Weights of a small masked image model.
Training: 8900 steps, batches of 64.
Rows from block 5, named by matrix and row number. Rows with one number belong to one channel. Each number is 128 + 24 x the weight over its row's rms, rounded and kept within 0 to 255. All counts start at 0. Numbers have three digits each. After the name is the row's rms in percent of the matrix's.
# conv1: bottleneck pointwise conv (model.blocks.5.conv1.weight, 160x248x1x1), inputs 124-247
# conv2: growth 3x3 conv (model.blocks.5.conv2.weight, 40x160x3x3, transposed), outputs 14-27, a 3x3 kernel for each
conv1.57 104:124148110129157135134134111093131129129121150148145145102144118107134150140120112121113114140110139108130114152156111130115099126147134097181104140142148095119170123084106167201120099131114095145087131180118141135160124149134110125130106137126123081109144113149094134111187124138106093168101130140180086175147129100106125092147051108078161124104146159157159073113154136157
conv1.58 103:117097154127167089140116101177098113128130127116123150115122126125100125172120118140206125123078172089130125103123155143120107130121131092130074123138158105132181120136094127158096136127142159133147151103134086153166113146146164133163114178153163134129128125133116100141107143079096110145169105124100085066126119132135101070138108122149072135125133160180196160079168107147
conv1.59 094:117103133113139158101128061149102171163122153128100090068115136109148104126116142136112128116152117159146145125147079116120131108090134138122095117111126124120164121117143122116122124137122167145137189130177095185110132080168113097141129146120138097094135165148129118133126145108114124127141134135093132108123122150176127134099114106106129125166158125064125107083097136140
conv1.60 106:152109122148167102145122149139126124117116124099113103097157087129100125120117128104134126156123088132077135114106094158107127156148095121207122189128123098117140074127107174104123166148124102118085141123161113079077138072122116122147155123150098081168121144134175127125159102143115112135127180122119129089121112102118121094109083139114130089123153133115138191159159103160
conv1.61 090:141152145129170122097109148128127133186125110110088092116131151108091112152143166119159083128130139092127142152163099137126141136131113124089093126151091104100153172133146135126127093170137113090166117181170133200137143178122119062138051156074117127107149124111105144129127123123158142109143136091143121137136121161113167157127147094139121138182126120148139120099111153119
conv1.62 102:097087144141114141113140117131146135161095158180128143135144140171159113097127100116115150137166118148132178143128102128171136122111146169116114119150136121066164093127101156102135102118126137193128136168179133113143157138113120106125107168154099115088128116110131203119136135103103117109161085088105123090152086093092124081142145090104114152154119117118069102102103106090
conv1.63 101:097152084177128125144121138073121111125159120121094112117139139149126147151133136137156162162126186178183074130105105127129131097135169135169143134163091110124087126153119106146162149124110157160113085132106088150124105132131134066155122167130127109118113139100170133148139120113100088087135136105125131080123124155113136134127120097119138092145101121139095095091077170131
conv1.64 090:133161148133147148139092121123134094154115113152114155139138136120127141165133097132119091124122113108121135101121097117090133110097143130058118121145136141086148181157135105117139143141203158131170076093136104136133149182106121167127135114122093181057123112137118095144106095128111091087158087154111155127109126126107152101120162170147139077115120097147179109134139163082
conv1.65 097:104146159098117130169133129120107115112110116088127113131119115119126115154089120136108129120102150138070150124114101119099122152141113144115115135172122150106121101140116116082140128138150138172115095146118132195140109149127069110145159072103142124102100085142082163110162135164153106150091111106163143149141168144132121151117066129193167103113107163143133117106135197153
conv1.66 088:118084125126130164153137127158102140089115143145156135140161132173111155112102182116099141139096120085150135091115115159121132113128119112127130149185167129138121094117127167161110138099172136127149125110142094131198101132094167119113158067122171104107134094137110158131146138124153124095126129131085141119074097101153109141140114100152184113158078139127147091090148136132
conv1.67 119:100105126146115103123135169130143145153158145130141147104141124142067097149091151151127052059120141115088093095112119108091111110062128114126116109121131092161115137155120112132122122113094142082138131102169109130114111144111145158152147132095125111133135102145120153153134108105132146123122105185125134149091148107109092121128251127063100134108134147147108047107088101075
conv1.68 106:119156141183127168120148149099147152146096116132147161134109114119140104133164143136119135158087114177144145132146110138155153133094159168129125109135154153115161162163115139085195111129136094160136131157095114102117105164090195099100128148155089125122087127105110129170158084101107150106114129161070137095146130117131131127097137188088160130115154098119095083086169171095
conv1.69 099:132171128106120141164131084142115139132167138136140101121129107122136134114125133127142104106115129111121122092105135122133113122135126138117136135193104067113071149122114128092096167147154103199140124134097129123150179172151173080118133093158110136146094128124109167138118107144129141151105169115056125124169111135125111075144139119125125112127107178150140078096180150093
conv1.70 111:163134137125128146145136158128098120113119124142115088139129118121096144186154120142157098165101126106088113114114132117111153113177125101209131069132107122093096119139151117134122150070150146124129150159090108120182114145169134158100150110147146127106092092128063182098104128082114100213174134195107147087094086132089153093141188133154100127102189092112106135125118137072
conv1.71 094:116146126119086131127134161125123153147143176120129133121097098095115153114108151091118169096108119119152122113128111132114112157108139114143161112055152124113180137153136142129139121167142150131119124115179139125090111104165089150166142133098139161111124093136134131114134152119146128117181114129096149101089113127107099124164132126168101173133082123108090140081125173153
conv1.72 100:130115100118110105083162120156099141093109125115110092132143117132128120172186096090131141111119075114148076163105118122143141132103140122085115157137115070195110181088139168156154132149135068155093103123104144125135089156112174192116106078136144108130135137125159156179127084124141126163102159170117138094131145128121100162151110131077082116136144107150098152140096161125
conv1.73 100:090123129131144128132125169110138167116137123109143154144137142134137090111125138102108120080115097136112120108130105139123132119198192144115149165122137124163125108105118175126121128134095117099137159072121137074092128060135125066164127136126114115158167095138141122104115095129085206097136128064090129119079103122118174100167130114181117115166120133114144145158131123090
conv1.74 096:110114138123122160120117211150116121143115145157104080113166129134133070162183109207134080125126077117137165127101126084129126117115111093141075115126084124080119143166123130084136101111112123132159120142172102104168147182146153174117146086173124148059103107120143129110139107139117126107119078105121135112112132119144141133124174125150120146126096096171130121095119089124
conv1.75 107:132126144129140126152137114126124117120106184135117144098105124138106126111128106145098163133139148123156106098084104131103130108193136119122086145123091115131125147117082155111102114136130099157148062131111127142112119128109086126178095113101097127192108150103126196114093122193150112089100148096132113152113137081116128153143058186077130128118106141140133142125101104156
conv1.76 092:116112142118121117123111109110119099112098106155114091134147147154093115139171125136121110150109145137113160108148089125131115107108172161132082151118096108126099089087100146171132147100181117111112092135138149113120122147125091094140153133153093092239128126120136121084156137132087119133131128170167138139064140132138154145105165146126150095143127121113130119173141143112
conv1.77 101:115195122136147136132094139091136120106114139128131102094162151115117113102179109111096114112131091114142121119101106151114128102111103096087102119087129116124112151106156179133115123098149125176121129150094130123166115176166157084097087113077112145130135070136185109093117134146123079111144126170165120112106133134139120139118177106155150152144105168090086110173074143198
conv1.78 104:117111106125148121103131093138091118107137099117112140138120098112093111152146077147154124107078094098158111125085106113090131120132123090129074154149143114167120112108127121151106126083122101106111121163133137117123129151074149096217149090159158140170094120128151202086132089141122108176151121144179100102059131087145133135123130119124119162112101122171141170153180136163
conv1.79 096:127123159118136124131147062151150138109127141141137121115115128149131110110057108089157111105087096119106154040116095143118103149154113116103113176169148137149136134154123099120126097137138095128113120155169125141107107133165130103191133139132165135113146116038116108186134088161068121140142094128112079114108130098120120117096061145103120149108104137141144142134124142133
conv1.80 094:147145156150154145149147158140124120104125106122096153143116151109145128117104096133125108113110114103156099132132133161111122103137140149095103066144131105175099107095209170125178139131104096118154139182164101098176155165091140083167116145173127091142126123196092139065123087101168119103158131166130123129125119143094095117076082168193143134167128126099119146181099105087
conv1.81 126:119113123136125182085180110125116090090154108150101130079146150125087129154147127130115124108112102111094114128110138184073133111123135127129080140065101141129083102153147107146114115134145104160145142179102149154157145157160163138137154119161126147134145095152134142172114111146155131136113136105135061142139244156106093104084104126129082067150157195059127160099080134113
conv1.82 098:152135128140119142151133149153116183120125124136154133115097119152113153150113151153136125115082076144140108144092129152179130132100115095087103146101175139192164125100166122099118114096124099112061169152199109129148141113118212134110125147153107124187126110123156123091124134122145098146111112138070122064104130125127102149141097173068122079080128101118121130113167084110
conv2.57 118:164154125168128093137118095133134156118142100138137117110132125124100103112131130137167147134107122153147131134113095124117125115154165141126144142158146160160149092122140111132120113108097114131143080136112074095110111141101120142117124161117124138142136108135149128146159205173163165143124082132082163172121083114184156153120097117132102110151121129191188133161085113123147123
conv2.58 084:125141114122109117163144126096131086105120091081152092160141098153115105139142141140140104120170158123124138124168213135136200113113152134110096136125142142150174095084111123119128133120106109116135099121153142133142176101148165100165136106164165168125094159138087146159130118110126125115127108109140142123132162114104142134114148143089151145103144109135157134124104103088122135
conv2.59 086:162165144121123116105110128133108139132118154148112109156119122187113118146138133123155112142141127105122128138159185153183184137158147128083110133155147099121136169135128173158175159150133111164152107120128144129122143125110114101093131105116152132142128078108116124093118125110143126118129121112119133121092098113094066115164137133113120106126129149127137160101101137142127144
conv2.60 118:104092102141128093148127099143132157122122147121135112106098191146081088195131085147127112151108083141161129113140148149137128181143115124134121101112098099117117139104088131117084119119114066129141086115139104134122116123113104114105099105101166150136145155156140149173094113114122189140114134128106116109086083121141084090120147159129142115152106093082109142125169154109142117
conv2.61 083:117092105121122153147124123078133150107142144131129112112118172142143159154148149141132113103154165103100137116150196143152187144132135109103128142143121129132096134104066116104080102087128089096140109141137138133114156121133149119134126124109111119151126118147098106148111086136105086089170125084109117101123128134097118148145121119170136095182193141140144162158120134164121119
conv2.62 094:162121150135135144155095121142112102124139108122173152118104184143118140163178157118110097146182125120145118123144131143167143153142126110106088099094107121139152122114119125106142134145175105111152102141171092133141085131078096140098119104101099115147126106140165147176130119147153096113140095098111122130123135115123116143133105140163127125182165136139133168116090108125131109
conv2.63 090:124133137110119127110133111125098121129135115158148112095152199112082162101096113149154113125092083127136120092107126151196167172208145083125162130164135113133091149122105145121094123128107095120137149129143167134160111097151109129146133114142111113131113091135112127140091143116106198087124162107096153127083099107157143137155111152141123151142106142089131129120175140112105084
conv2.64 094:156129108099099106136126139094141132124151111120135126116117121138154178087117128146129109133129191143094178117151179117117167173165141117105124120120121087125116115114118098126094108117098152127151127115161153141139127121094141120099159107120127122125122126171108107134146151121125096109176139107118125121110132128093119139127136174132162156108127116103101145100081131130163150
conv2.65 085:128081130114106150133140149143092118121100134136145134134108098149130110122157142118158178158082098126096124133115101156094118165136135107104101139134133168146118115094111132149129109103082120099093130154107136136134116117141122122146086111132130101150136142105122143134129162159137130148141123125105119132106116087120159128136137117135131093169128084111181184103130118105154123
conv2.66 074:125129162130080098141113135094112114081133139122183141133120145144134126127143147182120134164117104125114119118114156174139156148162118106102108106149136114144108096110121107109075103103096068096138098160115097129119132130087120125120122147091161167168108120118092095164136133125142124135109099124093134141137110094135095084108150172108171170152169156128138155067111155129215145
conv2.67 129:155135127133132152117126156135143123149111129136116117112149111108153146108104114190121135104135133145092096117104097076099102056082104118160176158126101140096088148153138119112095104100114147159137184170147107126106088142148105165142133175105162121100172092108156119107173160111160133118143146134143145108120085118135153138136139144127146145124153153111080088099125123140130128
conv2.68 117:150115094132120131127107127109113127100100116124180169112160173115105188098103141120135119131157139141122121123142129135160162183193176105104148114135154139158154141127129146111084146154104107098095117117149093130145108122106085110110136107134151109107156102114136110144127140074108142056121142103111135101134146141165170177113115168120135176111103133132117127090104106145157162
conv2.69 089:174127119143118094111102100096085101128134134135153084119138192127110140127143131128130129132113105127178153120120134157158149199196124099118127132131128127117114096090088092121105099147184086137159107123163093105121098134112145115140134121162143080126153120094141167176160157184104096148108102124136139115129119109101113113102104101139161151156175174088162158100139103109132111
conv2.70 146:156137124182119106161125121119121123117108131122122154142114108112110136119127114115129130114101137140127170120096095106082123094131223171161158179140136148152170093112141099143091117088090152155150135119108114099139139166098152149120143124159071087114123094120119125124119124168150127163133152146123141153107083146147149132101087107098120119107112098135135101128109116094125123
conv2.71 075:136121116112093104167124125122130116097163102118151143106161164144161140179125116097122093125192149110087135139139136114113144161178183104121118109140143142156124127131139139119119142088099068085139121137115135139125135099104131122119123098109124134145167113139106112127133143143110092083143165146090110160123179096127116118175151159144118152123095131145155106117125157134144187
conv2.72 099:139128120127114109154144136135102093116102087115154136129135127147149127125114146120089117125152099144141132145122140134120159147195215166120105089101170138209197122122111132142118122122084137101140078104117131143136177096094167070124129098133140122122131131137147121123113146131140162135112130126082086123121174106130109117126113129129109149130134133173168137152116124128143160
conv2.73 115:139118116139119111136158125122125131147119126127126148116086131127101134159143144122139160138085128166157177150138107129109115116115131144174158171161121128108152100120120121156104091109098154165145151107105130072110137112083148123114148109155127097112119101131139142146132091173107127188123189175116105150112089152183129087134174146138161132117102131124105081165190135135149126
conv2.74 084:168116127112129134146146149121151150124154107128148132136112088137143130149158134118107161099116104135078102128136146128115133117082172158138131178106115161112152090107080070115095101131135182138125154110193094113167119147081125182074152147067124100124135090115123125148109119128156123133139119087127081105103098103110156143098130136123135126150130122106116146154130120149135143
conv2.75 129:138126119163128101153120080124117155092091136116136115105135199129107095136118083134174168164083125115133111148135152113110128113114126115139140152173159156142146114155128103099094095096102128121155089097132061088114109105110101155112125149128116109117083135125117121125128128145123166164110138136088098123101127102170148109106131092158125112137118156116119125141134103130108115
conv2.76 084:119103113142136139124123182171102127101112093128120127124101123160120124158092085171131120181100118154171125149171119150132119163129090115103132087120128129161111140130117120141072151114084123098093137134108126123135120109176091106168082143175138126124125143126122112121156154129134115092107144123125140146100121114105082129183111142137109120115100094108132140092121141120125159
conv2.77 104:115102156120105133105094131133105123143108111103105105117112142143127118158130112146138147169086129174120136138113126086091094172105083114129151125184151140137102134127093126101099098103123086146133116155122115142144110116149117129148129127160149136138185135121111128143135121129120115139114105114120140123131124091106106107129142149137135147108113151119148148103179146094158119
conv2.78 115:110100128140116110144120101111110130100103111143152126125105143173089096156152153138147151151098160153124139108135161146114180151145178155120144097105152127185203085093085133155108144116113126108127115124150126144113146120105161100131147125119123120146093136121085125140103144114110197178112111129091114190113110127159118085173145115126106122157124149131177171158106086134131125
conv2.79 154:096128146138116115203166131116139078112120099114142118099135174126093132147114115123106097106185145111138121131159160179152166183178155137108098116108145127156179100069094092065114116123124113117133100121148139126121103094103107084123135092132122163131069154176097107157104134133111186144127150122076101100085107131151108073136127139143152150107144136158154137138142123127138140
conv2.80 107:119102089152120091144183129112117099123171127118192137144117148122099136100116135112136158110113183114124163108129120131103137070096162104096085135106170111130153119172139130159119153112124220117097200117107149094112153139101178164107153124120129133123098126116108148125122144117136137113097105092132129130130147138111129131092113137104124138131103124137137147154095091166173154
conv2.81 099:102095146107136148116119157127148123134144116118169129173113102126118135102104158107107144121124104149112115144127128156134115137129135138092134127093108114130130120105128138120119135132099150096091144114109116121103116113092107098092106121127120131128135124124154143148143133142119102095124117079155137091143183144100181167108172143140168149146150119141119144151143152111099129
conv2.82 116:120127127125107124180140126142122101140122105120170181135147133128100113129117113113119136165132113146116118165150148150118135173125147137100103101118144146153148147142140158172149184146140155110132079113128084168154143112076136130102106097099128149107105157143122127154108114075124193138081094122116104127140187142116133118116144136128149123115100101160136143119132133122148159